From a checkpoint of a small sound classifier.
Model: arch convnext, norm layernorm, activation gelu.
Rows from block 3 of a small sound classifier, named by matrix and row number. Rows with one number belong to one neuron. Each number is 128 + 24 x the weight over its row's rms, rounded and kept within 0 to 255. All counts start at 0.
Before each neuron's rows are labels from the 100 clips, of 14976, where the neuron reaches its highest value: "peak on" is the class under the peak. Only what is clearly more common there than usual is listed. The data: telephone keypad tones over noise or synthetic speech.
# fc1: MLP up (model.blocks.3.mlp.fc1.weight, 768x192), inputs 0-191
# fc2: MLP down (model.blocks.3.mlp.fc2.weight, 192x768, transposed), outputs 0-191

peak on: key "D"
fc1.481 [136 115 138 134 136 110 114 102 119 156 140 147 151 140 113 149 113 105 130 159 101 127 107 125 109 144 114 110 122 123  70 141  97 115 158 124 156 101 113 130 126 126 113 120 135 106 111 107 113 131  59 136 145 127 129  69 112 129 140 123 174 144 132 138 135 147 144 123 136 148 133 129 110  97 176 120 125 121 165 136 127 149 121 112 107  99 114 115  85 144 134 109 126 153 135 138 142 140  83 122 111 125  86  96 161  87  82 154 112 137 145 131 142 143 134 128 110 123 171 115 229 124 160 147 136 145 158 109 128 134 162  95 120 160 135 133 145 111  87 146 113  67 147 110 132 138 107 164 113 150 163 168 103 117 108  93 132 116 112 181 118 105 133 107 118 108 142 106  98 145 124 107 143 143 139 135 219 123 123 168 153 141  86 149 123 131 139 169 110 131 122 122]
fc2.481 [131 129 142  91 124 125 121 198 107 126 152 139 156 100 119 102 119 141  87 118 131 132 137 206 142 129  83 137 115 157 146 132 151 114 137 114 143 138 123 165 123 102 159 146 123 119 140  92 153 158 100 135 173 131 144 160 112 133  92 162 106 113  92 175 109 163 143 126 129 121 119 111  91 119 172 159 121 132 167 115 125 105 143 170 222 121 103 151 112  94 144 141 153 148  92 109 101 144 158 152 124 139 197 133 120 137 144 103 114 123 121 109 129 117 130 126 143 132 136 130 156 140 117 162 112 156 133 121 146  97  98  85 120 111 142 116  91 117  99 146 157 137 127 127  90 124 166 143 122 132 140 135 169 123 135 171 121 129 128 140 111 134 124 128 141 104 115 117 133 161 130 106 162 136 152 110  39 118 113 122 110 132 150 160 135 126 132 118 138 103 121 123]

peak on: key "6"
fc1.263 [120 104 112 121 101 122 132 123  72 119 104 166 171 131 144 158 134 102 122 125  98 142 142 167 167 143 130 132 169 150 117 125  80 115 145 164 157 119 127  82 130 144  96 128 133 119 125  93 165 101  73 132 177 123 119  74 124 135 133 135 140 137 143 135  94 143 130 104 137 123 147 111 122 163 172 100 120 129  67 183 158 137 119  97 110 124 146 116 144 123 101 154 119 130 111 126 159 108 127 165 136 122 143 125 149  88 100 147 131 119 144 117 134 161 165 134 124 114 166 120 118 144 134 150 140 140 122 110 152 145 115  92 143 170 145 127 124 132  85 128 113  98 140 101 143  63 125 108 124 106 197 136 132 154  77 132 162 142 149 142 142 149  89 141 134 101 129 176 118 142 155 118 169 149 107 106 164 136  92 145  73 146 124 135 139 127 148 138 120 138 106 138]
fc2.263 [156 108 129 105 113 114 147 173 131 152 103 124 156 139 147 101  85  98 147 115 156 124 140 183 125 129 135 139 145 121 203 137 135 147  91 131 133 126 106 137  92 140 179 135 145 155 145 132 178 140 106 130 126 126 109 128 123 105 102 133 159 144  86 150 109 142 115 131 146 106 105 100  71 129 153 141 122 113 141 129 106 137 155 125 149 126 127 104 158 125 137 137 145 159  86 124 102 146 167 139 115 146 115 127  82 112  99 127 122 143 123  83 126  94 132 106 151  83 101 156 139 174  90 141  95 133 108 110 160  77 119  96 144 130 114 103 120 120 118 144 141 134 115 107 139 107 137 161 129 127 153 132 138 109 166 163 117 126 137 120 149  70  92 172 112 114 140  75 166 106 107 116 169 168 111 101 115  95 182 134 107 109 118 168 115 172 127 113 144 129 123 123]

peak on: key "4"; key "7"
fc1.708 [ 87 107 149 126  72 123 138 137  85 115 166 147 137 132 151 154 113 133 128 111  85 112 130 153 145 116 117 131 188 155 113 138  74  92  81 173 148 147 112  75 114 106 114 117 121 138 121 103 120  89  95 174 134 124 123  82 110 122 141 145 131 136 154 154 144 122 100 141 114 129 147 118 128 162 160 105 139 131  97 158 108 127 143 125 123 125 129 127 106 163 126 107 130  81 111 154 159 117 124 168 137 135 136 140 152 126 134 139 147 135 132 131 120 203 168 107  97 160 128  86 134 133 113 131 108 117 133  98 142 139 144 141 121 126 123 122 131 102 115 122 129 108 121 108 196  89  99  80  88 126 173 187 150 127  81 118 132 126 125 149 117 122  92 119 128  86 110 178 126 145 160 109 144 126 145 135 128 155 124 162  90 140 144 123 161 134 124 121 142  88 143 140]
fc2.708 [154 101 121 103  91 110 154 170 129 135  89 161 137 150 100  51 122 109 132 151 105 151 143 151 151 129 114 140  84 131 145 100  98 129 121 109 136 104  88 146  72 126 174 144 135 159 133 121 137 112 102 128 110 125 131 129 120 106  86 106 163 148 105 141 105 116 124 104 131  90 125 118  85 153 128 153 174 148 155 121  68 138 129 131 156 108 111  98 151 135 120 106 150 152 115 127 144 165 147 148 117 139 133 107 137 136 118 100 115 143 141 104 131  80 135 123 141 123 107 179 100 121  90 141 107 129 135 108 155  75 103 126 179 177 110 122 158 127 130 129 135 123 136 133 137  93 138 182 122 104 142 130 132 122 176 136 129 105 160 129 157  81 100 170 124  90 137  70 164 119 121 117 142 167 103 106 121 111 164 136 121 117 119 140 102 149 145 116 149 116 138 132]

peak on: key "*"
fc1.518 [134 105 121 122 110 133 137 113 126 129 192 123 138 141 101 136 119 116 108 113 114 133 156 126 134 114  94  94 146 159 116 143 121 127 117 110 154 195 135  99 131 131  83 136 159 139 174 112 104 113 103 143 127 131 182 126 125 159 176 128 136 123 112  97 111  98 130 126 123 140 181 139 133 128 119 137 149 124 103 151 125 151 159 145 145 127 127 123 124 176 153  96 165 130 185 143  81 103 130 119 131 146 129 102 141 103 159 100 134 119 139  95 131 107 154 168 133 121 118  96 164 112 147 117 122 117  98 103  87 129 115 176 108 119 114 134 150 112 132 121 147 161 171 123 121 102 103 164 125 107  99 122 181 104  86 118  94 130 149 117 102 142 117 164 146 110  98 142  94 171 131  85 162 144 155 187 127 112  97 166 103 100 101 149 181 127 155 127 136 123 135 102]
fc2.518 [157 127 109 115 146 179 152  93 142 155 143 117 164 122 167 106 105 125 167 119 111 145 128  89  97 122 113 131 130 136 114 104 129 135 112 157 141 126 182 137 147 177 138 106 146 154  93 131 103  84 112  89 126  92 132 106 113 131 113 149 120 113 126 144 112 141  54 141 152 102 167 155 141 152 128 114 109 112 181 111 140 107 123 152  92 177 141 100 140 129 108 190  99 148 123 142 115 131 141 113 172 115 100 155 113 152 113 103 133 128 148 131 160 123 146 121 144 150 106 122 104  77 132 129 102  98  71 132 107 159 152 137 126  72 112 140 114 162 136 166 146 148 128 156 125 160 156 168 135 141  97 159 134 150 120 134 130 126 102 160  89  91 177 125 151 113 124 128 146 139 136 106 139 151 140 119 144 137 106 129 143 113 116  75 121 126 164 150 108 120 153 136]

peak on: key "7"
fc1.288 [110  96 130 145  88 109 145 124  87 123 144 145 159 124 129 151 116 131 116 109  84 108 142 170 146 126 109 128 186 131 100 127  41 109  94 178 150 122 110  72 113 127  94 109 122 129 108  91 122 101  88 189 153 122 120  78 128 119 132 145 148 137 143 149 136 139 116 135 111 122 137 124 127 149 164  99 135 121  87 155 129 149 133 109 109 120 144 131 120 169 114 128 130 101 100 145 172 103  99 160 134 120 138 125 172 128 114 160 144 114 116 133 133 182 150 104 106 138 146  96 139 129 137 140 106 119 129  91 151 137 173 112 130 140 141 111 134 135  96 121 125 106 131  95 165  82 101 102 113 132 174 191 143 121  83 124 155 142 111 154 127 141 110 134 127  93 103 174 119 161 160 120 146 133 129 141 159 135  92 149  90 136 131 145 159 138 131 131 133 120 148 115]
fc2.288 [150 105 123 102 112 109 142 153 126 130 112 150 163 149 109  65 118 107 132 144 111 148 129 151 131 108 121 137 107 126 165 118  81 124 105  99 152 127  99 140  85 147 170 138 129 168 139 112 145 131  98 140 109 123 142 132 128 109  94 103 162 144 107 162  99 125 142  83 135 110 127 129  79 142 143 139 164 145 156 131  85 141 118 135 152 127 114 115 161 131 109 102 141 162 101 102 132 180 154 137 114 132 141 127  79 144 108 134 106 134 129 102 134  79 121 115 135 125 114 172 113 132  85 149 109 132 151  97 149  74 105 106 173 172 123 114 137 136 117 122 143 128 139 129 146  99 151 168 120 117 165 126 135 122 165 134 163 118 146 151 149  68  74 185 150 102 147  68 167 127 127 124 154 174 128 108 119 104 169 132 138 122 120 137 121 161 119  86 138 114 137 127]

peak on: key "D"
fc1.736 [149 107 117 144 159  94 118  99  97  99 145 140 117 112 121 156  94 112  92 123 115 127 130  99 123 127 150 134 127 108 123 157 107 141 151  95 103 148  99 129 134 162 105 141 116 184 136 102 101 138  89 142 140 156 136  95 132 125 176 159 142  94 150 155 108 102 112 134 113 114 136 173 144 118 128 137 119 129 121 110 122 137 143 154 174 106 114 109 136 154 163  66 134 131 160 129 166 136 107 144  88 166 179 129 163  75 128 168 153 124 127 147 110 144 158 125 124  66 101 141 165 146 133 140 123 163  95 131  97 127 170 142 118 118  96 109 104 121 150 131 147  95 119 120 149 140 134 126 125 100 121 130 110 146 143 134 117  96 130 171 100 120 154 109 115 159 168 131 178 113 134 143 135 103 132 145  84 152  97 104 156 146 128 176 138  85 138 131 158 111 177 172]
fc2.736 [154 110 121 140 139 117 151 151 132 176 112 124 106  99 166 116 145 146 135 117 150 103 135 159 125 174 164 128 131 139 160 118 111 129 105 128 102  88 184 126 187 134 128 169 132 144 124 122 106 125 128 117  88 110 137 109 154 104 143  66 128 103 128 125 157 138 173 132 136 106 113 178 174  99 105 113 152 129 114 129 104 135 166 131  98 142 132 147 176 142 137 129 140 113 132 118 140 111 145  82 124 122  99 153 152 110 145 170 137 128 111 144 160 154 131 131 136 152 146  87 151 144 113 109 135 115 129 108 148 120 109 145 119 147 118 151 115 125 134 103 135 139 135 120 168 166 169 145 112 144 118 135 118 134  93 210 132 159 159 120 166  92 101  82  84 153  74 154 142 102 125 114 122 135 134  92 126 141 119 108 103 120 111 138 121 158 190 102 157 134 135 163]

peak on: key "4"
fc1.162 [100 115 110 118  88  99 127 122  75 119 166 157 147 136 150 133 106 122 127 140  77 129 109 156 149 129 116 131 192 151 114 139  62 110 102 167 145 129  93  69 101 114 114 119 115 140 123 102 146  99  88 160 144 132 108  99 102 118 123 166 154 134 139 123 158 136 100 118 152 104 151 114 133 151 154  98 118 134  99 173 132 166 104  96 121 136 136 140 108 162 129 123 120 113 125 155 157  93 120 170 153 134 138 120 161 114 117 148 146 138 120 133 138 194 157 107  86 140 127 101 131 143  93 142  96 136 138  76 153 136 158 133 137 139 130 100 131 121  98 149 113 107 135 115 138  81 110  83 133 146 161 160 153 123  80 128 135 129 155 149 135 126  91 125 132  93 109 202 121 151 136 101 131 123 134 141 138 146 113 163  82 125 109 131 151 113 133 119 124 115  99 128]
fc2.162 [148 119 121 103 103 110 159 149 134 145  97 170 137 139 116  82 117 121 114 154 107 150 122 167 150 137 138 124 104 155 164 118 109 127 119  90 139 106 106 130  91 128 176 143 131 173 131 110 142 131 115 130 144 122 155 126 120 113 103 104 144 145  76 153 109 121 140 108 147  97 116 126  76 149 127 140 158 127 161 109  88 146 139 132 155 129 111  96 148 139 109  81 136 160 110 129 136 150 146 140 122 151 120 114 102 135 102 115 115 131 156  98 130  87 123 115 144  99 116 172 117 137  79 152 106 133 144  99 171  51 110 128 175 179 117 124 150 120 136 138 140 115 136 122 125 110 157 183 113  97 148 142 122 118 168 144 138 124 168 120 131  95 113 185 115  99 168  77 176 124 121 117 147 160 103 104 111  88 160 116 111 147 119 125 111 163 145  90 155 114 144 135]

peak on: key "D"
fc1.269 [124 114 131 124 131  57 165  87  80 124 117 154 186 109 123 115 119  69 103 142 166 135 145 154 184 134 148 109 110 153 102 135 139  99 133 159 151 125 102 101 149  97 160 138 151 135 132 134 129 114 106 102 123 167 169 140 144 104 145 136 128 113 136 112 143 136 129 135 120  81 142 169 143 129 156 185 144 124 137 142 109 132 118 104 150 113 138 133 110 103 164 150 138 148 142 137 116 114  74 162 130 165 120 117 136 156 131 119 130 128 147 112  80 128 124 139 130 121 102 134 153 158 119 160 107  98  98 111 103 174  89 134  95 160 128 160  87 124 127 114 108  90 170  96 134 125 104 142 122 116 171  96 118 121 112 121 100  68 146 168  84 131 125 126 113  94 146 109 194 103 139 114 139 143 137 118 154 128 148 127 112 141 161 129 142 134 139 113 144 132 106 145]
fc2.269 [103  85 152 154 109 100 153 117  86 107  88 132 103 142 121 140 169  90 146 128 164 124 143 104 152 133 154 108 131 153 115  96 130 154 165 176 120 151  83  96 112 121 153 131 125 159 103 149 105 166 110 131  85 150 149 111  96 108 128 125 124 141 187 116 134  78 103 101  97 172  91 109 125 156 117 161 138 129 133  97 120 120 131 103 112  85 191 136 135 150 131 130 132 121 126 164 163 172 128 116 141 130  98 114 126 102  77 137  99 158 109 127 113 135 130  65 104  89  91 146 149 110 111 136 107 131 117 114 136 177 127 162 136 155 158 116  82 123 126 156 116 126 114 116 112 114 129  78 122 100  92 130 117 133 120 108 177 127 155 121 174  94 168 132 125 114 140 118 140 111 131 140 127 121 159 139 143 119 152 129 144 139 135 150 131 123 132 141 143 126 169 111]

peak on: key "*"
fc1.32 [142 114 126  63 152 147 131 138  94 110 123  98 188 102  95 132 176 142 136 134 108 132 111 127 143 172 147 113 100 155 110 106 157  99 140  99 123 144 118  83 122 137 143 144 158 180 121 106 130  95 108 113 102 171 141 119 156 160 173 138 122 128 142 118 136 147  80 144 111  88 117 137 145 144 130  82 150 153 116 141 118 122 123 148 119 125 120 136 117 108 139 120 128 148 127 183 140 146 119 136 114 155 145 149 124  90 141 123 165 110 161  99  86 139 124 158 125 149 120 111 149 129 114 123 144 130 120 159  84 176 114 127 141 147 155 129 106  97 121  90 128 125 140 123 130  81 151 128 128 133 144 136 119 154  88 105 119 100 149 131 150  91 129 142 144 142 123 154 159 130  95 129 148 205 108  95 150 176 105 121  63 112 135 124 124  97 176 114 152 105 145 161]
fc2.32 [173 105 112 169 114 137 144 147 193 115 130 125 161  96 112 118 111 104 149 114  87 105 173 126 116 141  97 105 121 145 116 144 174 144 135 109 120 135 116 115 130 127 131  98 134  97 113 127 118 123 105 134 122 141 113 119 130 140 114 139 183 138 100 120  59 126 103 156  85 150  86 137 103 122 134 144 121 132 146 175 111 147 115 132 133 120  96 137 120 118 139 147 100 111 117 151 133 123 172 158  86 139 149 166 175 135  98  99 168 133 102 117 152 144 135  76 132 138 118 160 159 141  90 115 127 143 158 132 159 165 100 121 132  77 130 128 119 155  98 153  74 125 123 120 154  65  99 146 173 137 120 120 127  75 136 101 140 107 124 106 166 125 126 145 151 122 126  99 134 130 119 151 117 141  96 137 136  91 150 131 139 111 115 157 106 132 128 170 135 131 188 155]

peak on: key "7"
fc1.717 [126 100  89 120 121  87 136 139  90 106 103 123 162 120 139 137 142 142 145 100 113 165 108 143 161 161 150 152 170 151  82 129 103 109 189 145 139 115 125 113 101 150 104 152 110 129 140  92 165 118  99 160 145 108 122  86 139 143 122 122 143 142 143 119 130 165 119  90 102 138 150 111 123 135 149 141 107 150  68 155 122 149 110 114  92  77 112 124 136 146 131 156 142 101 126 135 146 128 113 145 156 127 168 117 127 100 105 124 144 123 140 114 148 174 127 147 106 106 151  99 161 114  94 141 160 138 128 122 137 136 142  90 136 135 140 109 142 128  93 124 113 130 168 102 163  68  95 122 139  98 163 142 152 132  79 116 132 145 162 140 130 143 103 138 110 111 167 149 132 189 133 114 167 171 112 109 133 143  60 183 124 119 122 150 145 121 147 162 109 143 108 136]
fc2.717 [134 138 123 126 112 118 145 160 149 172 125 152 123 103 161  94  89 109 139 143 190 138 116 134  92 130 140 128 114 196 161 140 112 132  94 120 157 122  71 126  85 143 179 134 160 134 139 114 195 158  97 156 110 110 140 115 119 117 115 141 155 117  95 136  85 134 123  96 137 126 123 106  87 146 139 151 115 142 132  99 119 129 155 135 148 114 112 119 132 133 144 145 154 158  93 111 113 151 171 126 122 135 106 132  90 126 125 135 109 108 122 110 118 111 120 107 125  88 103 164 127 129 127 153 108 138 111 114 191  77 113 108 151 176 106 104 117 104 116 118 149 124 103 128 118  96 141 158 100 141 180  87 128  77 145 158 160 134 161 130 124  90  89 168 113 115 127  97 163 110 126 105 147 157 130 120 131 118 166 128 104 114 136 158 120 164 121 129 153 109 138 118]

peak on: key "7"
fc1.266 [126 154 146 122 119  65 154 111  54 117 171 169 164 142 143 143 127 119 122 141 130 124 137 177 191 129  94 139 166 134  97 109  99  85 129 148 155 130 115  96  96 126 117 126 127 149  81 125 137 106 116 152 154  92 153  92 100 121 113 139 111 122 157 122 163 127 126 115  74 118 119 141 127 161 165 132 120 160 100 152 116 116  92 121 118 115 126 140 151 120 105 147 108 122 118 130 128  98 120 112 136 119 115 117 153 145 109 119 163 129 131 127 130 173 155 134  89 139 104 112 136 150  79 174 133 101 136  91 127 132 120 104 125 172 135 139 120  97 115 149 131 101 146 128 175  79 104  87 106  99 133 136 143 158  71  83 132 129 143 145 110 129  95 113  95 112 152 170 109 157 164 124 168 127 110 138 143 119 147 149 125 119 139 140 143 106 142 118 115 126 109 175]
fc2.266 [132 114 140 142 113  99 162 154 103 148  88 166 117 137 119 107  98  95 144 114 131 150 155 135 158 134 163 122  98 149 137 116  99 129 138 145 133 114  76 113  89 137 143 135 136 173  92 128 173 118 125 109  95 131  99 110 122 107  94 143 175 142 124 107 108 108 103 122 157 122 103 100  98 153 123 155 177 120 126 149  87 120 138 135 153  89 149 115 164 135 141 156 143 156 111 139 121 151 142 125 102 145 142 100 144 120 109 125 100 165 125 113 145  81 130  85 122 112  83 204 140  81 110 141 129 124 106 114 170 112  97 138 147 166 112 111 116 100 137 115 143 139 126  97 141  86 153 159  89 118 153 106 138 130 154 130 120 101 147  98 163  93  96 162 128 112 126  78 148  87  99 130 126 157 101 114 120  99 176 137 135 102 148 141 115 152 149 162 144 129 121 144]

peak on: key "4"
fc1.280 [152 103  87 118 133 161  94 136  98 147  76  94 173 141 124 119 146 117 157 137 133 153 132 138 132 172 123  91 121 122 116 140 139 134 146 113 131 127 125  61 138 168 128 140 143 123 132  95 152 121  80 144 124 157 123 118 136 156 160 118 140 158 132 132 161 148 118  96 133 157 175 100 117 160 152  85 113 148 113 167 154 131 117 117 102 111 128  74 122 105 144 132 115 174 125 132 154 131 133 125 111 140 146 132 124  79 123 144 115 135 181 106 120 132 147 140 159 140 155 108 144 102 127  95 133 125 145 165 121 151 117 100 142 169 160 127 112 132  89 148 105 124 140 103  92 112 161 143 134 125 181 149 117 134  69 125 142 127 118 137 160 115 121 137 150 121 127 147 143 141  68 137 161 200 100  88 172 147  98 141 108 101 121 131 105 104 152 168 132 156 118 133]
fc2.280 [168 118 132 114 160 133 117 192 151 118 151 106 190  83  96  95  67 113 119 109 118 130 123 172 144 116 114 146 163 137 156 118 147 130 126 142 137 112 116 140  95 122 138 107 128  71 177 111 104 119  97 156 109  96  82 147 125 131  91 123 124 118 124 153 127 142 109 144 121 154 108  94 107 126 189  97 129  95 124 118 123 109 162 154 154 137 114 136 154 116 134 134 129 161  76 114 129 133 168 116 124 165 158 124 113 141 115 107 130 143  73 119 102 102 137 139 118 111  94 135 152 136 139 126 115 136 112 133 161 115 126 109  92 113 125 109 140 125  91 163 113 126 103 116 151 103 130  77 171 158 162 129 155 105 131 167 138 112 125 145 136 114  88 142 144 168 116 107 163 125 130 148 155 149 140 103 116  88 135  88 130 118 162 176 149 142  86 130 126 105 120 133]

peak on: key "*"
fc1.529 [122 106 152  76 147 123 196 119 107  98 162 131 135 120 102 135 141  94 112 135  95 108 134 126 131 143  79 107 144 192 100 142 116 123 156 111 117 156 130  67 122 137 126 163 161 153 149 137 122 138 101 127 112 134 140 121 123 137 164 113 126  78 133 114 157 108 117 147 107 106 124 139 151 139 123 157 140 131 125  98 112 132 140 153 140 112 118 108 126 149 129 113 141 101 174 145 102 111 103 124 127 160 116 106 112 112 156 120 161 141 120 150 108 115 133 142  80 128 148 107 169 114 113 153 120 119  76 110  89 161 121 167 100 130 120 124 144  72 152 126 115 146 174 109 133 138  92 142 103  85 121 133 163 136 126  99  66 104 162 139  78  76 126 161 117 131 133 131 116 125 133  65 166 121 162 135 128 134 106 161 111 111 114 156 147 125 166 142 151 105 124 154]
fc2.529 [138 129 128 104 137 184 150  64 142 116 137  95 148 108 136 107  68 131 152 111  90 111 126 112  98 139 103  90 131 132 147 126 123 130  83 125 123  99 171 139 139 143 107 103 113 152 112 140  76  94 122  81 166 101 140 106 122 141 151 168 114 127  95 136 108 154  87 146  96 107 145 173 124 116 116 123  96 106 154 119 107 100  97 133  76 183 153 137 126 126 144 178  87 163 121 137 114 104 159 119 134 107 103 117 149 157 129  95 143 130 134 112 134 133 116 111 144 141 113 102  88  99 142 118 104 144 124 138 111 151 131 123 125  79 156 127 132 164 106 157 127 149 179 145 134 140 126 137 147 149 131 172 111 145 144 139 116 125 108 146  90 125 145 148 142 111  90 128 119 135 104 103 114 168 139 117 165 120 105 125 132 132 125  47 120 145 154 133 127 159 141 156]

peak on: key "D"
fc1.728 [123  72 120 116 135 128 179 128  77 112 163 125 181 129 104 157 112 131  95 127 125 102 140 135 170 140 124  94 117 143 109 115 103 126 154 126 136 171 133  66 156 116 104 158 159 166 134 129 137 101  88 139 127 176 133  84 170 156 180 107 137  89 125 140 115 107  89 140 119  94 133 165 155 127 139 145 158 144 123 113 140 138 131  96 117 123 130 148 118 131 122 104 148  92 144 161 105 136 123 141 110 148 141 121 120 112 161 107 176 125 142 127 127 125 147 139 132 132 126 105 150 130 126 160 138  97  52 124 126 148 107 144 110 169 152 136 117  85 131 111 145 135 156 142 142 119 111 158 124 113 184 109 134 137 109 101  92 112 153 151 113 109  93 141 132  96 106 138 121 123 145 123 169 131 142 172 134 123  89 159  71 130 170 139 152 126 182 140 128 137 136 132]
fc2.728 [134 103 159 146  99 152 158  90 133 133 112 141 124 121 139 129  98 116 148 142  95 131 155  49 101 124 136 109 135 179 133 127 147 139 107 154 128 128 154 132 151 126 118 107 156 159 106 163 151 117 139 118 108 122 120 113 116 114 164 145 151 137 179 111 110 111  99 136 128 130  95 156 122 130 107 125 117 100 148 135 122 114 115 112  58 147 151 110 132 140 129 177 101 140 148 155  98 115 159 139 148 127  93 142 135 143  82 118 110 176 111 100 136 104 114  99 155 113  85 114 155 108 107 141 117 120 115 130 108 170 155 154 206 121 138 136 120 117 155 165 129 155 142 110 125 128 129  70 126  99  98 131  94 128 161  86 109 124 128 158 124 102 170 155 117 104 126  90 152 126  94 113 131 149 142  99 182 155 152 146 144 117 123  92  98 130 110 178 122 136 150 132]

peak on: key "#"; key "D"
fc1.483 [145 112 125  95 150 108 164 111 103 128 130 125 188 110  90 123 132 112  99 146 125 131 151 146 192 101 135 120  90 148 103 129 129 112 140 100 139 138 112  90 132 117 135 121 156 163 119 133 128  94 104 108 146 174 146  98 140 122 150 136 151  96 107 154 144 137 113 133 102  84 129 175 137 126 144 140 114 140 140 127 133 115 140 110 112 119 110 122 131 125 130 111 151 122 165 146 114 125 126 139 135 154 145 123 133 109 172 122 168 118 159  99  99 141 113 170  96 151  83 129 156 152 136 149 118  86  80 137 134 163 108 124 133 163 143 153 125  79 100 111 148 120 165  95 146  72 119 149 105 131 196 109 113 126  95  89 103  82 129 158 140 110  76 126 132  98 138 123 153 104 149 118 168 128 125 139 144 150 100 161  64 148 141 141 128 125 176 133 150 105 163 136]
fc2.483 [143 125 134 164 107 119 157 104 136 131 112 145 144 129 122 120 107  85 135 135 119 121 186  81 128 133 145 101 135 168 121 123 153 153 121 163 134 135 101 111 120 135 144 114 130 180  96 143 152 133 130 105  91 158 107 142 126 107 106 140 174 156 147 105 125  93  92 126 143 130  87 119  97 136 117 147 126 121 159 155 110 143 119 129 105 114 175 120 130 152 133 157 123 121 133 166  88 103 163 130 113 132 109 119 152 150  70 117 132 180  97  90 128 119 127  93 140 108  81 165 154  92 104 142  87 148 111 128 145 172 125 152 171 102 138 106 111 119 129 161 138 165 131 106 118 103 133  78 139  91 104 124 109 108 162  81 129 109 163 139 151 112 149 159 153 101 133  68 160  99  78 123 122 154 119 113 157 131 173 151 121 130 128 127 120 114 121 166 134 115 152 107]

peak on: key "*"
fc1.397 [105 108 169 118 139 138 162 117 128 129 165 114 155 116  75 162 148 130 120 122 116 135 134 119 167 129 126  97 114 167  88 113  96 113 134 124 113 158 141  80 126 107 103 155 164 152 139 153 116 128 120 153 123 143 168 123  99 152 149  74 129 100 131 114 124 102 107 137 116  95 138 148 145 134 119 115 133 152 109 117  95 143 125 130 147 131  94 142 116 167 139 125 158 104 162 175  99 128 147 115 126 188 158 131 146  97 170 121 155 131 152 111 113  92 141 152 111 131 131  87 166 100 123 123 128 100  75 110  98 172 104 134 102 134 134 138 138  95 148 124 140 149 152 104 176  92 120 126  89 110 126 154 168 104 113  95 100 109 141 123 114 118 155 161 147 101 112 103 141 100 136  69 141 101 140 172 114 135  94 171  99  86 128 150 148 105 155 116 160  99 138 121]
fc2.397 [140 130 138 125 141 142 152  85 149 147 148 118 165 104 172 126 101 132 142 110  83 120 126 102  79 138 107 116 145 139 154 116 122 145  84 119 112  90 184 135 145 149 136 133 136 172 104 123 105  90 102  62 148  95 146  82 120 135 131 169 112 107 105 127 106 119 118 129 103 124 171 165 118 139 120 116 127  98 175 121 123 135 115 133  64 182 153 116 148 128 130 157  77 173 118 107 136 120 154 124 117 108  72 127 127 146 112 101 146 140 135 114 139 117 130  99 147 129 126 120 126  92 126 104  93 118 117 155  89 131 152 137 120  85 132 121 139 164 127 150 148 145 176 146 138 154 135 165 132 156 134 170  99 152 136 130 106 134 112 127  83 107 171 137 109 121  89 111 144 124 115 105 144 160 130  94 176 107 112 111 116 126 139  77 128 152 138 148 123 140 138 154]

peak on: key "4"
fc1.120 [101  80 128 137  79 113 129 138 105 136 139 139 147 141 146 159 126 140 137 132  84 115 138 138 137 119 118 112 196 145 115 148  69 126 115 182 146 135 108  74 103 118 113 123 116 122 147  91 129 102  72 180 145 137 115  73 101 146 152 156 141 146 145 136 158 127 105 128 134 130 168  90 120 155 162 100 149 108  84 143 120 120 115 111 100 118 124 130  94 156 126 137 107 103 119 163 172 104 130 160 147 137 135 126 144 123  98 157 124 130 148 125 143 193 178 137 108 143 144  90 144 132 135 136 111 107 148  99 153 125 155 128 126 113 142 123 153 128  92 119 125  96 122 104 164  94 111 119 113 137 171 187 142 156  98 129 142 139 138 174 137 129 118 111 127  71 110 178 107 139 154 123 138 139 139 129 136 149 106 153  93 126 129 136 168 140 125 131 132  94 109 127]
fc2.120 [153 101 127  97  97 126 131 175 142 132 109 148 139 159 107  35 114 110 116 141 118 136 133 171 142 132 109 145  96 132 163 114 112 120 122  91 140 114 109 155  70 125 183 142 131 149 151 115 150 117 107 140 115 135 152 143 101 114 102 107 169 140 106 147 116 132 143  97 134 112 126 114  82 146 141 137 159 150 162 119  78 138 115 135 169 118 111 110 163 136 109 116 152 138 109 131 133 162 155 147 118 128 146 124 107 144 123 127 115 149 134 103 144  80 116 126 135 124 114 183 112 140  84 152 125 128 153 102 162  68 100 112 175 178 112 121 146 132 126 118 149 130 135 138 118  93 144 174 129 113 152 139 139 138 172 139 128 116 179 146 148  69  93 169 124  95 130  73 177 141 120 116 145 141 136 122 102 110 161 121 133 113 119 148 104 142 123 121 130 120 140 130]